config.toml
model = "image denoising model"
dataset = "rendered solids tumbling over patterned floors"
train_examples = 97500
image_size = 32
crop_scale_min = 0.8
horizontal_flip = false
color_jitter = 0.1
task = "denoising"
loss = "mse"
noise_std = 0.4
arch = "unet"
norm = "batchnorm"
hidden_act = "relu"
widths = [64, 64, 128, 256]
blocks_per_level = 2
block = "plain"
attention = false
upsampling = "nearest_conv"
init = "kaiming_normal"
optimizer = "adamw"
learning_rate = 0.0014
beta1 = 0.9
beta2 = 0.999
eps = 1e-06
max_grad_norm = 0.5
l1_shrink = 0.003
cautious_weight_decay = true
max_steps = 26600
batch_size = 256
epochs = 69.8
lr_schedule = "cosine"
final_lr_fraction = 0.1
warmup_steps = 1330
weight_decay = 0.04
Rows from block 5, named by matrix and row number. Each number is 50 + 15 x the weight over the matrix's rms, rounded and kept within 0 to 99. All counts start at 0.
# conv: 3x3 conv (model.enc.2.1.conv.weight, 128x128x3x3), inputs 60-74, a 3x3 kernel for each
conv.35:48 49 35 50 74 50 42 54 52 39 41 43 48 52 38 39 45 21 56 54 49 54 59 50 67 71 53 63 52 56 53 45 53 62 53 61 43 35 38 78 84 64 81 71 51 44 54 41 49 64 25 50 64 32 49 27 42 69 53 70 71 51 53 48 50 50 49 48 52 50 50 50 49 59 55 52 50 26 42 44 21 46 54 53 50 63 54 56 51 40 50 50 50 50 54 51 63 56 50 48 63 52 40 48 31 49 58 61 51 44 46 53 47 65 58 39 48 41 41 47 47 49 51 56 55 53 51 48 53 50 57 67 40 46 51
conv.36:43 47 54 00 42 82 19 48 64 55 63 66 13 00 00 53 35 56 50 51 42 51 47 48 63 51 49 66 65 66 41 30 46 00 00 00 38 71 58 69 77 52 52 55 60 48 43 40 57 99 47 24 87 24 75 41 53 68 00 48 91 85 90 50 50 49 50 51 55 55 55 54 44 66 42 51 44 46 49 36 26 50 50 52 45 12 29 43 00 65 49 46 48 57 56 47 52 53 57 50 56 51 44 51 51 50 57 58 55 51 58 50 00 28 78 65 72 49 49 43 70 75 82 50 40 44 48 56 45 49 62 45 34 51 18
conv.37:10 44 36 00 00 53 31 59 66 33 47 56 13 38 46 50 53 48 51 51 52 51 52 52 47 50 49 88 99 99 64 68 66 22 00 31 34 39 26 23 37 68 33 43 55 51 28 41 62 59 48 52 50 49 38 51 50 39 32 23 57 58 53 50 56 54 52 68 82 49 52 56 54 44 49 61 37 47 55 57 52 30 70 45 18 55 43 48 50 48 50 70 52 50 53 52 50 50 50 65 50 55 55 71 72 52 51 57 50 58 50 35 18 33 46 37 43 56 62 59 70 71 73 76 81 77 63 97 75 50 39 54 50 59 83
conv.38:47 49 67 55 62 68 52 66 54 57 66 50 99 90 68 75 71 76 46 35 50 27 40 40 49 51 48 41 46 31 56 86 50 68 90 52 65 46 43 46 46 77 40 26 45 49 49 53 55 59 24 70 40 47 78 65 82 49 63 51 39 50 56 50 50 51 50 49 48 51 51 50 40 42 51 62 80 50 52 60 55 52 48 37 57 56 55 62 54 49 46 50 50 49 50 50 50 51 49 50 56 54 52 52 54 53 44 56 52 29 50 55 47 36 19 47 50 50 53 54 61 51 51 52 53 49 49 67 65 51 71 59 50 57 72
conv.39:79 43 36 99 00 21 56 49 29 70 28 48 34 29 66 28 11 47 46 42 53 41 24 49 53 51 53 47 38 33 78 74 38 49 68 31 57 52 48 43 15 48 23 37 51 76 51 43 95 53 33 48 49 36 77 51 50 60 83 44 78 58 51 53 53 36 50 50 50 51 50 50 55 50 33 63 90 62 48 30 50 39 49 66 43 84 46 49 51 55 50 49 65 50 18 60 56 44 53 74 67 53 58 58 54 45 48 58 47 34 56 40 00 75 52 51 48 50 21 41 48 44 44 39 50 42 49 64 67 51 77 68 41 00 41
conv.40:49 31 23 40 22 47 51 18 45 70 54 51 90 51 48 53 58 51 51 53 52 45 49 49 64 49 49 69 62 70 68 96 69 67 90 59 51 43 36 35 49 50 36 52 70 38 44 57 48 44 53 50 35 49 81 77 97 84 82 63 50 62 53 56 50 54 54 51 53 50 50 50 33 52 17 49 58 42 49 85 49 54 62 58 64 45 52 66 64 67 50 50 50 50 50 48 50 51 44 48 53 47 33 49 49 27 37 51 43 51 64 49 50 70 28 48 50 46 44 44 75 67 54 63 58 53 61 47 58 61 49 53 43 64 51
conv.41:33 48 49 52 74 55 54 75 52 57 57 54 46 52 43 36 41 36 53 51 51 53 53 55 56 54 56 50 57 54 51 71 65 34 57 44 53 43 35 51 44 38 40 39 13 27 10 24 32 45 55 50 32 20 39 33 50 29 48 32 31 34 24 56 56 54 54 63 51 55 51 51 45 46 44 39 10 28 52 35 49 67 62 52 61 73 84 64 48 79 51 54 54 52 51 50 51 51 49 47 50 51 56 58 60 86 84 68 50 50 46 38 14 25 49 18 31 63 70 66 54 54 58 50 45 49 55 57 56 55 65 68 50 63 77
conv.42:42 66 65 05 15 65 52 68 51 47 60 68 00 66 99 39 50 61 56 62 60 51 56 59 49 47 50 67 50 61 17 40 91 00 37 86 46 07 30 45 52 92 40 45 58 35 57 52 47 00 03 56 50 48 51 48 82 36 38 65 59 54 48 52 54 58 51 52 55 50 53 66 38 54 48 37 50 57 48 31 36 59 50 43 00 35 69 51 44 54 50 51 49 50 51 51 51 51 43 60 31 52 94 45 25 65 44 44 50 50 54 07 34 90 54 50 45 50 53 59 49 51 59 49 55 99 64 50 44 50 18 06 48 44 41
conv.43:45 57 48 20 49 63 40 47 65 37 34 31 39 47 41 52 39 52 49 53 53 54 63 52 50 57 51 51 50 56 39 36 25 29 23 31 50 50 40 30 47 47 55 56 58 39 36 65 25 00 68 53 02 50 65 58 57 50 46 60 48 45 42 25 50 50 50 50 50 50 51 51 64 53 53 06 29 00 48 51 39 50 52 51 49 52 66 54 47 53 50 49 40 50 50 50 50 50 50 45 38 29 26 43 36 39 43 43 49 49 48 44 24 51 56 54 50 42 50 50 44 24 50 49 48 47 56 45 46 64 49 66 49 45 49
conv.44:48 49 48 49 49 49 48 49 48 72 62 53 50 50 51 59 61 63 68 72 71 64 69 66 54 53 51 56 54 57 49 48 49 64 86 56 53 48 50 53 56 55 53 57 63 48 50 50 47 51 50 47 51 50 50 49 48 50 53 50 50 50 50 62 68 66 58 67 65 70 85 76 49 49 50 51 47 47 55 50 50 36 50 51 43 47 50 32 46 49 99 99 88 99 81 90 84 62 61 52 45 49 50 44 49 49 49 51 47 48 44 47 49 48 50 49 49 60 56 63 68 55 60 68 69 70 49 47 49 47 48 48 43 49 50
conv.45:48 50 50 49 53 50 50 51 50 50 51 51 48 50 56 50 50 50 72 58 61 77 73 55 50 50 62 48 51 47 47 49 50 64 71 55 52 53 50 49 53 49 48 49 50 49 46 42 49 48 47 48 48 44 60 59 55 77 79 80 50 50 59 50 49 56 52 50 65 59 63 54 50 50 50 47 49 49 51 49 43 36 44 45 31 44 40 06 39 38 99 64 51 65 68 50 75 93 55 48 48 50 51 56 50 52 54 51 50 61 51 50 68 82 48 54 52 51 51 52 76 58 54 61 56 78 40 47 48 34 44 48 45 47 50
conv.46:65 45 45 72 02 32 21 70 74 45 82 59 51 30 52 55 66 50 50 48 49 49 33 36 39 45 51 44 55 56 67 99 54 24 35 62 35 35 34 32 00 51 44 47 51 51 57 51 50 48 32 40 45 43 52 41 65 52 28 76 57 73 71 49 50 49 50 50 50 51 49 50 39 66 59 49 18 64 52 48 48 48 47 43 53 35 18 69 41 31 49 44 56 50 27 60 50 37 67 53 54 60 57 66 67 37 14 54 31 51 49 50 24 52 55 64 54 33 45 35 51 40 39 48 49 50 33 68 61 53 35 39 49 06 64
conv.47:55 52 53 48 53 59 47 56 61 52 53 53 57 60 59 54 56 61 51 50 50 50 49 50 51 51 51 49 49 50 42 44 47 54 53 53 53 50 26 49 45 47 50 50 50 53 53 46 51 51 51 50 51 51 73 79 74 60 52 48 52 49 49 50 50 50 51 81 62 50 50 50 45 48 42 51 54 49 53 52 50 50 53 51 46 59 54 44 51 51 68 50 73 74 50 50 50 50 50 39 41 37 48 48 46 45 49 49 56 64 65 62 87 78 51 49 50 53 50 50 50 70 59 55 50 94 52 53 52 47 42 45 44 47 49
conv.48:44 50 39 50 52 49 48 26 49 47 48 48 50 51 50 50 50 50 53 53 63 50 56 49 70 50 50 49 49 48 49 59 49 70 51 50 49 49 49 45 63 48 48 48 50 47 48 45 47 50 48 48 49 45 49 47 46 50 48 47 52 56 59 53 49 50 52 49 49 50 49 64 47 46 35 49 49 49 38 46 41 47 46 49 27 47 48 00 15 46 54 68 50 71 49 50 52 50 50 47 49 48 50 49 49 46 49 46 48 50 50 51 49 50 50 51 55 62 50 51 58 53 51 51 52 53 43 48 48 46 47 48 49 49 51
conv.49:74 57 61 70 20 57 71 65 62 41 56 53 33 58 59 46 50 52 52 54 54 55 44 48 51 49 46 54 51 54 50 50 52 25 39 38 46 36 45 33 20 54 68 61 50 64 38 60 57 49 50 50 59 59 14 58 80 01 72 78 59 44 51 45 50 66 48 50 67 50 50 53 58 44 50 74 51 33 63 55 50 23 35 50 06 50 57 18 53 58 50 50 52 50 47 40 54 50 45 52 51 42 84 48 37 63 58 50 60 44 50 29 56 82 54 50 57 49 50 53 54 75 57 49 56 64 55 54 61 56 56 44 45 44 45
conv.50:23 39 54 46 55 74 07 44 56 52 52 65 61 48 79 31 27 44 49 51 50 45 50 50 46 42 51 67 61 51 50 20 48 45 37 56 51 56 64 50 00 52 46 52 63 36 44 40 61 47 45 63 67 50 49 27 41 35 22 19 65 76 62 50 51 49 49 50 50 50 50 50 54 50 38 56 05 48 42 43 25 44 16 42 44 51 45 48 60 37 50 50 50 50 51 61 42 32 55 53 66 65 64 80 50 51 49 42 33 31 50 31 28 42 69 63 53 42 40 49 39 50 50 42 49 49 56 42 54 39 82 55 55 70 82
conv.51:46 50 50 51 51 51 47 58 57 45 38 40 49 37 33 59 42 38 46 44 51 50 50 68 47 64 47 50 56 54 54 74 52 51 51 56 54 53 49 52 52 37 34 52 39 41 44 49 32 52 60 34 53 49 51 52 50 52 49 47 50 45 44 51 51 52 46 43 47 49 48 50 64 59 52 50 61 47 44 51 39 64 72 78 61 60 69 70 77 85 56 52 53 73 52 54 50 52 54 32 39 33 33 41 42 23 30 28 52 56 59 49 42 42 53 45 43 53 53 53 50 51 50 50 50 50 60 53 50 50 54 54 54 57 53
conv.52:49 33 43 43 60 34 41 47 38 57 32 38 54 50 55 41 58 54 47 49 51 61 65 61 50 49 48 53 58 55 41 51 66 25 43 52 55 81 52 85 57 30 50 49 56 49 50 39 07 99 69 11 86 72 66 79 51 70 84 56 52 64 46 47 45 48 47 46 34 49 50 50 64 64 54 56 62 67 72 55 61 72 52 51 62 48 59 52 11 35 50 39 51 50 47 42 50 50 50 45 42 37 58 51 53 49 54 61 56 62 37 22 36 22 37 42 40 49 45 49 53 50 44 50 50 49 66 48 77 50 11 56 36 45 48
conv.53:53 53 53 85 43 41 58 65 59 15 44 65 49 58 68 44 53 59 50 49 50 24 21 21 45 35 46 55 48 52 44 19 41 43 67 50 67 55 76 69 43 40 55 40 35 24 30 21 34 44 60 50 44 37 46 94 44 94 99 90 53 63 46 51 50 49 50 50 50 50 50 50 37 47 32 63 00 35 59 43 19 49 59 53 49 61 52 42 53 40 50 50 50 50 50 50 50 50 48 71 50 73 50 22 50 52 50 62 43 24 28 49 99 47 45 38 45 36 46 50 55 51 29 50 50 50 40 47 36 61 95 49 27 53 34
conv.54:38 53 58 00 10 46 20 16 50 59 70 69 53 52 50 59 52 50 46 50 51 43 41 45 48 48 49 48 41 47 25 38 46 00 00 05 48 53 41 73 62 45 53 77 49 51 32 31 48 50 39 34 49 40 48 50 49 47 00 32 46 01 57 48 46 49 50 50 50 51 52 54 50 49 58 54 34 34 37 46 39 36 50 40 42 61 57 42 52 54 50 50 51 51 53 51 50 53 50 49 47 45 47 35 40 50 58 67 48 45 50 49 18 54 50 06 41 45 36 42 52 38 49 50 50 50 55 71 67 73 60 91 50 62 50
conv.55:48 41 36 46 07 24 50 37 49 36 19 26 40 00 00 50 26 16 49 53 49 54 68 54 57 76 64 65 51 60 49 26 50 41 36 52 50 39 38 47 59 59 92 63 43 38 36 62 42 00 43 37 62 38 48 62 50 55 46 38 49 38 29 51 51 50 49 38 48 48 49 50 35 46 51 55 51 47 39 56 58 30 56 44 62 30 68 72 51 70 50 50 50 50 38 50 50 42 50 50 43 50 43 38 35 40 29 42 45 52 72 51 00 76 62 53 50 55 52 50 50 52 49 50 50 50 52 56 59 50 69 48 46 48 39
conv.56:47 24 50 42 00 33 44 49 55 55 51 30 28 48 29 22 48 48 51 50 08 51 49 49 55 50 50 39 25 51 15 29 01 65 99 50 71 57 49 46 34 38 50 51 49 36 20 47 33 14 34 52 30 52 30 46 42 58 83 54 45 30 52 69 95 76 51 81 52 53 64 51 53 48 41 48 27 41 61 50 60 39 09 39 37 28 24 51 29 48 50 50 51 50 49 50 34 40 51 47 44 26 50 50 48 48 45 47 57 54 69 49 49 63 56 81 70 99 76 79 65 51 48 53 47 47 57 38 53 61 53 59 52 26 60
conv.57:25 55 46 41 60 50 42 50 55 52 51 49 62 58 66 60 41 70 48 48 49 60 66 51 56 50 48 43 46 49 33 36 34 22 23 15 41 51 49 49 58 50 47 60 47 75 45 29 50 59 50 49 33 34 53 34 43 53 42 39 57 54 51 51 50 50 50 50 51 50 50 50 49 49 49 53 56 51 49 52 67 23 20 18 19 45 45 18 26 48 50 50 53 50 54 52 51 52 52 48 47 44 49 44 35 50 47 38 58 59 56 45 25 53 61 51 43 51 53 53 50 50 45 41 46 48 45 44 57 45 51 53 45 49 54
conv.58:48 29 39 39 49 53 46 45 49 67 68 75 48 35 49 39 17 48 52 50 51 51 52 54 51 48 58 45 51 56 49 71 47 46 37 37 55 54 61 38 64 69 37 42 40 55 38 49 41 36 50 36 49 49 52 39 51 60 31 37 63 49 61 51 51 50 50 49 50 50 50 49 35 55 51 56 74 50 60 88 48 48 40 36 40 19 19 44 42 58 50 50 49 50 50 44 50 52 48 52 54 61 58 60 55 74 76 55 61 52 44 42 39 46 48 49 49 54 53 51 52 51 51 49 50 50 34 31 44 00 00 37 17 13 17
conv.59:46 37 37 30 56 41 22 29 40 42 37 48 39 20 51 64 53 52 57 65 61 51 50 51 52 52 50 48 43 40 67 57 53 67 60 72 45 52 49 45 40 58 34 60 64 43 28 62 40 22 39 45 49 54 51 01 69 34 03 77 58 53 60 51 51 50 49 50 50 50 50 50 52 50 52 54 44 49 35 19 95 53 50 65 49 45 50 50 37 32 50 43 51 50 46 44 50 49 49 59 60 49 50 59 45 50 66 60 40 01 52 07 00 21 53 34 50 44 50 50 49 25 49 55 52 53 38 46 57 50 35 45 45 23 29
conv.60:59 67 38 79 66 43 68 69 45 50 38 45 35 37 49 41 45 54 50 50 50 52 50 50 53 50 50 45 49 50 30 36 43 39 18 44 54 67 52 35 65 54 46 62 53 57 66 51 57 82 62 34 54 45 57 67 85 52 63 70 53 51 58 50 51 53 50 53 52 49 50 42 53 91 49 49 53 26 49 48 32 44 51 50 27 47 48 34 29 49 50 58 50 50 53 50 50 51 49 99 99 80 99 99 82 96 99 84 43 49 51 51 56 55 52 50 50 47 48 49 49 49 49 50 50 49 51 50 40 59 66 52 61 72 58
conv.61:52 56 50 56 46 49 50 48 51 50 60 56 50 43 50 51 33 43 52 54 52 51 51 52 51 54 54 50 50 38 51 54 47 60 58 47 54 47 53 46 23 43 49 49 44 40 57 57 10 33 42 29 37 13 60 51 59 55 59 51 45 67 51 50 50 50 50 47 49 51 50 49 67 45 49 61 51 35 54 62 60 36 31 32 37 54 47 29 46 41 50 48 50 51 47 50 50 46 47 56 49 50 50 50 52 50 54 54 50 44 54 57 53 77 49 59 57 51 54 53 47 44 49 52 66 51 51 49 46 42 34 51 23 32 35
conv.62:53 52 44 40 65 53 51 58 48 21 08 05 45 01 25 89 69 67 50 47 46 48 46 48 58 50 57 59 57 70 49 26 74 57 57 77 62 53 25 41 19 52 44 35 49 36 28 49 49 47 47 38 37 48 36 46 59 34 11 50 50 68 48 49 59 50 50 50 50 50 50 50 45 43 51 22 21 43 52 64 48 79 33 32 47 00 02 46 49 53 50 50 49 50 52 49 50 52 50 46 60 65 68 57 72 56 47 50 40 44 51 48 28 46 52 49 49 51 50 50 49 45 47 50 50 41 61 70 47 54 41 53 59 84 57
conv.63:54 41 33 42 34 44 49 45 55 36 13 00 37 18 00 43 34 41 57 56 55 82 86 53 68 70 66 45 25 59 71 50 61 67 50 51 42 37 34 43 30 11 50 47 35 71 44 51 99 55 60 56 54 51 44 41 48 50 02 20 56 57 42 48 49 48 52 55 50 50 51 50 44 50 49 70 62 53 68 69 53 49 51 50 35 17 10 35 00 32 50 51 53 50 50 50 50 50 54 69 51 68 49 36 38 61 50 73 41 35 15 43 00 22 37 25 37 51 50 49 60 71 64 39 51 50 51 50 52 40 51 51 23 33 48
conv.64:52 33 50 54 55 44 44 39 46 36 48 36 47 54 46 50 30 50 48 48 47 50 44 50 49 48 49 52 50 57 50 47 52 63 34 48 37 40 52 32 39 55 54 48 55 72 50 51 67 50 52 50 38 52 50 30 38 58 24 48 56 58 52 50 48 49 50 42 49 50 46 50 39 39 46 48 66 47 53 48 50 43 49 41 26 48 48 21 32 57 50 49 49 50 50 50 50 50 50 50 50 51 47 67 50 38 58 51 60 57 50 49 56 57 50 67 54 51 51 49 36 49 48 43 47 48 59 73 53 54 63 60 18 43 50
conv.65:60 56 50 62 74 36 55 56 41 55 48 52 62 57 46 52 51 61 50 49 50 79 48 48 48 47 49 59 56 57 50 51 48 51 71 84 47 52 47 51 51 43 40 47 47 49 40 36 49 48 34 43 41 45 42 36 31 43 39 37 42 36 35 49 48 49 50 48 49 50 50 57 48 38 47 45 35 39 43 31 51 52 47 53 41 32 41 49 26 35 53 54 50 63 46 50 50 61 51 54 43 53 51 38 52 48 46 53 50 41 50 66 69 59 53 57 67 47 45 47 48 46 46 49 49 56 44 45 49 39 50 53 41 46 44
conv.66:50 49 62 56 67 59 50 68 65 52 53 54 44 49 69 37 37 42 59 54 50 65 57 54 72 57 49 53 51 44 48 43 40 55 49 49 48 54 55 32 41 79 50 56 58 41 11 31 49 57 09 70 54 43 49 48 62 47 69 76 48 56 64 48 46 47 50 51 50 50 50 50 61 50 42 29 49 58 34 31 77 46 45 43 56 79 52 57 62 54 51 50 51 52 51 49 50 45 47 49 49 49 51 52 51 65 75 53 52 25 46 50 25 40 50 48 50 46 48 47 55 50 50 52 53 52 49 53 48 64 53 36 72 48 41
conv.67:15 52 46 00 40 50 12 69 53 28 32 46 35 46 39 20 16 37 45 49 49 47 52 49 58 69 59 73 75 53 82 59 45 26 06 29 51 54 40 34 33 41 07 33 42 47 47 56 00 00 44 01 17 51 59 71 50 51 55 52 42 34 39 42 39 46 50 50 48 50 50 49 47 46 49 51 51 25 46 50 51 47 55 51 30 92 30 29 54 33 50 50 50 50 68 69 50 59 56 46 42 47 44 50 43 34 39 42 52 61 42 58 54 54 49 38 48 48 50 49 50 50 49 53 55 52 65 53 54 37 42 62 29 29 45
conv.68:27 44 49 00 41 55 01 44 52 57 71 83 62 59 75 50 64 59 51 53 56 60 58 64 61 64 54 57 54 57 51 50 50 41 39 28 44 47 37 49 56 29 11 44 28 52 39 47 46 75 49 44 57 72 40 00 26 00 00 04 46 15 54 51 50 45 52 53 52 53 54 55 39 56 52 42 65 51 34 41 38 43 46 49 60 61 74 63 87 72 51 52 51 52 52 55 47 49 50 40 46 40 37 48 50 48 52 45 52 06 36 09 00 22 55 20 45 47 46 44 48 50 50 48 49 48 61 51 66 58 49 53 49 53 53
conv.69:50 47 48 29 81 74 37 53 50 48 78 55 85 85 74 78 87 67 50 51 51 50 57 52 50 53 51 40 45 46 28 21 28 30 04 13 53 49 58 47 59 71 40 36 50 43 49 50 53 24 50 53 46 66 30 03 29 03 62 18 51 23 37 48 46 50 78 50 50 50 50 50 51 41 48 47 48 40 36 39 49 46 58 57 57 55 61 58 55 61 50 49 50 49 55 50 50 53 51 64 76 69 54 66 54 50 52 52 51 38 52 52 74 51 65 55 60 64 50 47 48 49 51 50 50 50 26 30 33 19 04 21 58 68 39
conv.70:54 51 50 48 49 52 55 34 47 51 54 67 66 56 65 73 55 83 53 49 48 59 62 66 58 48 34 45 53 47 45 64 37 33 58 52 59 13 31 45 67 78 43 48 55 20 49 52 78 64 47 37 34 29 31 64 70 49 49 41 31 44 39 63 50 50 49 52 51 48 50 50 42 31 31 65 69 50 47 43 41 50 56 57 35 15 23 49 77 48 50 48 54 53 50 59 46 47 51 76 52 49 55 63 55 67 49 33 56 51 69 56 42 55 54 57 63 52 51 52 48 49 50 46 46 44 48 55 51 39 73 57 45 60 63
conv.71:46 67 52 11 75 72 28 62 61 48 49 36 45 37 26 50 32 60 50 52 51 53 57 54 65 61 60 50 50 45 61 71 56 54 58 51 25 23 35 36 52 46 37 53 51 70 66 51 52 99 51 56 53 42 53 67 75 82 65 84 47 60 50 41 47 49 49 50 50 50 50 50 50 44 46 66 96 69 40 38 42 52 51 47 39 23 18 20 18 48 50 50 49 50 51 50 50 50 50 38 45 47 47 46 46 26 32 32 50 64 51 54 40 50 50 50 48 45 45 47 51 52 50 53 55 46 64 57 57 55 43 52 50 44 51
conv.72:51 50 53 42 53 59 50 43 44 47 50 50 45 41 65 51 50 49 51 49 49 51 51 40 51 50 50 82 53 46 51 53 49 37 50 53 49 49 49 55 53 51 60 40 45 31 48 29 45 27 31 43 40 40 55 43 54 77 47 34 50 53 49 50 60 50 50 50 59 50 49 53 63 52 48 60 61 58 55 40 29 49 50 49 33 67 72 47 39 48 50 51 50 50 61 53 50 51 50 40 48 49 49 46 51 49 50 51 57 57 53 54 43 45 59 55 48 53 52 51 53 53 56 49 50 50 51 50 49 47 26 43 53 50 47
conv.73:50 50 50 50 51 50 50 50 49 46 51 45 50 50 50 50 53 50 50 50 59 50 53 67 65 50 50 48 50 48 48 49 48 62 54 49 50 50 50 50 49 51 50 49 49 30 48 46 49 49 48 42 50 49 50 50 50 50 50 66 50 50 50 48 48 51 50 72 55 50 82 50 50 49 50 50 57 50 49 64 47 34 31 47 41 47 48 22 45 42 51 58 50 95 59 58 50 61 56 42 46 43 50 50 50 48 50 50 59 50 50 56 51 50 48 50 47 49 54 48 58 52 51 51 73 63 43 50 46 41 44 46 49 49 50
conv.74:49 48 49 47 48 50 51 43 47 47 43 49 49 49 50 50 50 51 49 50 58 53 67 68 50 64 55 47 47 46 48 49 49 54 79 52 50 50 50 44 53 48 49 44 48 53 51 47 52 50 46 43 41 49 51 55 53 53 59 52 51 51 50 50 50 50 64 49 49 67 50 55 51 50 48 49 44 47 51 49 38 45 46 49 37 43 48 31 45 46 54 50 50 62 48 49 50 69 50 44 49 49 49 48 50 49 47 50 49 48 50 48 49 44 49 49 47 61 50 50 50 49 50 49 65 51 40 47 50 46 47 49 49 49 49
conv.75:29 35 55 45 49 39 54 64 44 50 61 49 38 47 49 49 55 55 50 48 52 50 50 51 51 51 61 57 61 56 47 46 48 48 38 46 53 63 46 40 35 31 10 13 26 49 44 47 41 33 32 44 30 48 46 36 45 48 42 44 54 62 53 45 48 45 48 50 50 50 50 50 55 50 53 61 48 57 55 44 42 40 50 45 25 47 32 38 41 46 50 50 49 50 47 47 50 45 45 51 46 46 61 50 47 50 37 47 56 51 52 53 45 46 61 58 57 48 41 45 46 44 48 51 51 51 60 52 63 49 43 57 53 35 54
conv.76:48 21 52 67 00 26 62 46 40 45 41 45 30 31 33 59 53 51 46 49 57 56 50 66 67 52 50 31 40 99 41 56 99 99 64 50 44 35 55 19 33 82 34 22 65 54 40 34 53 00 39 58 47 43 50 48 50 64 59 69 64 63 50 33 15 45 49 66 87 54 52 55 38 41 50 45 76 91 46 51 50 50 52 35 75 54 15 56 37 15 51 22 17 82 36 43 50 42 27 47 45 42 47 38 86 50 47 59 55 40 46 54 33 54 50 37 49 62 48 42 97 73 81 45 53 62 35 39 56 34 43 44 58 38 27
conv.77:49 44 50 19 99 69 40 96 86 43 53 42 00 11 05 36 27 27 56 50 50 82 63 85 60 51 50 82 99 81 26 52 34 01 00 00 69 99 50 43 74 50 34 51 21 49 50 44 78 47 48 44 57 64 50 42 53 42 51 40 68 82 50 44 45 49 50 49 50 50 48 50 65 73 57 51 87 49 61 90 62 49 38 45 61 99 57 57 96 47 51 45 56 65 49 62 50 50 50 40 50 34 44 55 44 16 32 40 21 49 49 45 50 54 50 51 38 38 31 38 40 40 44 52 51 50 46 42 46 33 25 54 35 52 60
conv.78:39 44 50 70 91 58 55 62 49 20 27 13 27 33 29 48 28 42 49 50 50 46 67 64 54 63 45 56 50 53 68 37 65 47 18 42 70 48 50 64 48 38 73 50 41 43 34 48 56 57 59 38 69 74 57 64 49 62 95 76 56 54 62 51 50 50 55 50 47 50 49 50 49 26 55 41 50 13 34 39 32 79 67 87 49 44 43 48 60 65 50 48 50 50 52 59 49 46 48 37 44 47 45 51 53 38 52 51 50 41 47 53 51 63 50 56 57 51 50 50 41 45 50 50 49 50 48 50 50 42 61 54 56 48 65
conv.79:67 49 48 39 11 58 57 59 68 40 32 67 37 36 48 48 59 50 53 53 50 62 84 75 52 61 50 44 51 63 42 57 94 52 74 99 70 51 26 33 03 22 52 61 79 61 39 37 94 76 23 41 51 41 28 42 50 51 34 46 44 49 45 52 56 54 50 51 42 50 54 50 60 49 58 14 27 49 31 25 44 39 19 45 49 36 42 26 66 58 50 51 54 50 37 49 50 49 50 54 58 55 53 50 42 58 61 44 47 50 43 44 21 40 48 45 44 55 66 60 54 50 41 57 50 50 19 35 45 39 50 50 51 57 41
conv.80:46 51 42 44 52 51 50 51 42 48 49 49 50 50 50 56 53 49 64 59 65 55 53 50 50 50 50 49 48 48 52 48 56 75 60 52 49 50 50 62 60 54 49 49 49 49 47 45 50 51 47 50 50 50 50 50 48 50 68 50 50 52 50 48 47 49 52 51 50 73 78 63 49 50 49 49 53 49 49 50 49 28 39 46 30 45 42 23 38 41 90 59 50 58 59 70 56 57 53 46 47 46 51 54 49 50 51 50 62 50 49 47 50 50 45 46 50 49 48 50 58 68 50 65 55 62 37 44 43 43 48 48 49 50 51
conv.81:42 52 37 30 29 00 18 60 44 77 53 48 65 37 55 62 61 57 41 45 46 42 51 53 40 50 51 56 49 38 72 53 48 68 59 52 52 56 52 44 46 50 40 49 50 32 54 59 60 74 78 50 75 56 62 47 17 81 47 24 61 49 39 49 48 43 51 53 56 51 50 51 47 60 52 52 55 46 47 52 50 31 39 49 54 34 47 40 52 38 50 47 50 50 43 51 46 50 54 55 50 49 52 54 71 45 48 46 44 29 34 52 35 01 46 27 46 58 50 41 85 62 56 57 53 50 71 78 50 49 55 57 47 34 49
conv.82:35 40 54 50 49 66 49 67 60 53 63 53 53 47 50 58 58 50 50 50 51 51 50 51 54 53 51 49 50 56 24 17 39 52 49 52 53 41 49 45 39 32 44 48 50 47 40 44 39 55 57 46 50 29 66 46 61 53 37 49 47 45 46 48 43 50 61 51 50 50 50 50 56 50 59 53 52 54 51 55 53 58 69 53 50 43 41 53 50 47 50 50 50 50 47 47 50 50 50 48 49 53 48 48 50 46 40 47 52 50 60 55 69 65 47 49 49 48 45 47 48 44 61 51 52 50 51 62 51 56 44 51 58 63 59
conv.83:51 67 48 55 55 57 44 80 55 37 33 26 54 44 33 50 37 41 46 46 47 44 46 44 44 42 39 45 49 47 43 86 62 61 77 61 50 49 47 49 43 44 50 52 78 67 51 52 85 48 88 60 66 75 16 50 41 19 55 38 47 44 39 53 50 51 51 51 51 50 50 50 57 48 27 45 52 58 53 49 51 47 39 56 56 64 54 53 50 44 50 50 49 54 50 37 50 50 41 49 43 57 52 55 58 69 58 64 48 49 47 53 99 66 59 54 52 51 45 47 48 45 46 49 49 50 35 37 25 48 50 41 47 50 56
conv.84:52 55 49 54 13 38 54 50 53 62 60 56 52 44 69 63 70 65 49 40 50 50 50 50 47 46 50 73 65 67 47 18 64 62 22 57 65 50 36 58 32 38 27 33 38 65 69 57 75 92 60 48 42 48 56 79 44 50 67 50 60 52 75 55 48 54 50 44 50 50 47 50 40 50 51 51 06 57 57 46 60 63 58 54 31 66 38 51 54 40 50 53 49 50 54 50 50 53 49 53 47 61 50 21 51 69 37 47 55 59 38 74 99 55 35 30 40 56 53 56 53 52 52 50 50 50 51 55 25 45 43 37 32 20 44
conv.85:25 23 27 55 23 31 50 28 43 90 69 59 73 99 75 81 92 85 50 50 46 51 53 51 51 52 56 50 54 63 60 52 57 54 78 53 51 40 34 35 41 24 34 52 39 68 90 79 61 57 83 52 47 48 84 37 51 70 46 70 70 51 61 51 47 46 50 50 49 50 51 51 49 50 52 58 53 52 46 49 43 52 99 49 65 99 65 50 80 49 52 53 52 50 49 53 54 53 52 48 47 49 42 50 50 33 44 46 55 33 34 67 58 49 53 65 51 18 41 37 50 48 40 50 50 43 44 62 56 49 76 51 49 49 49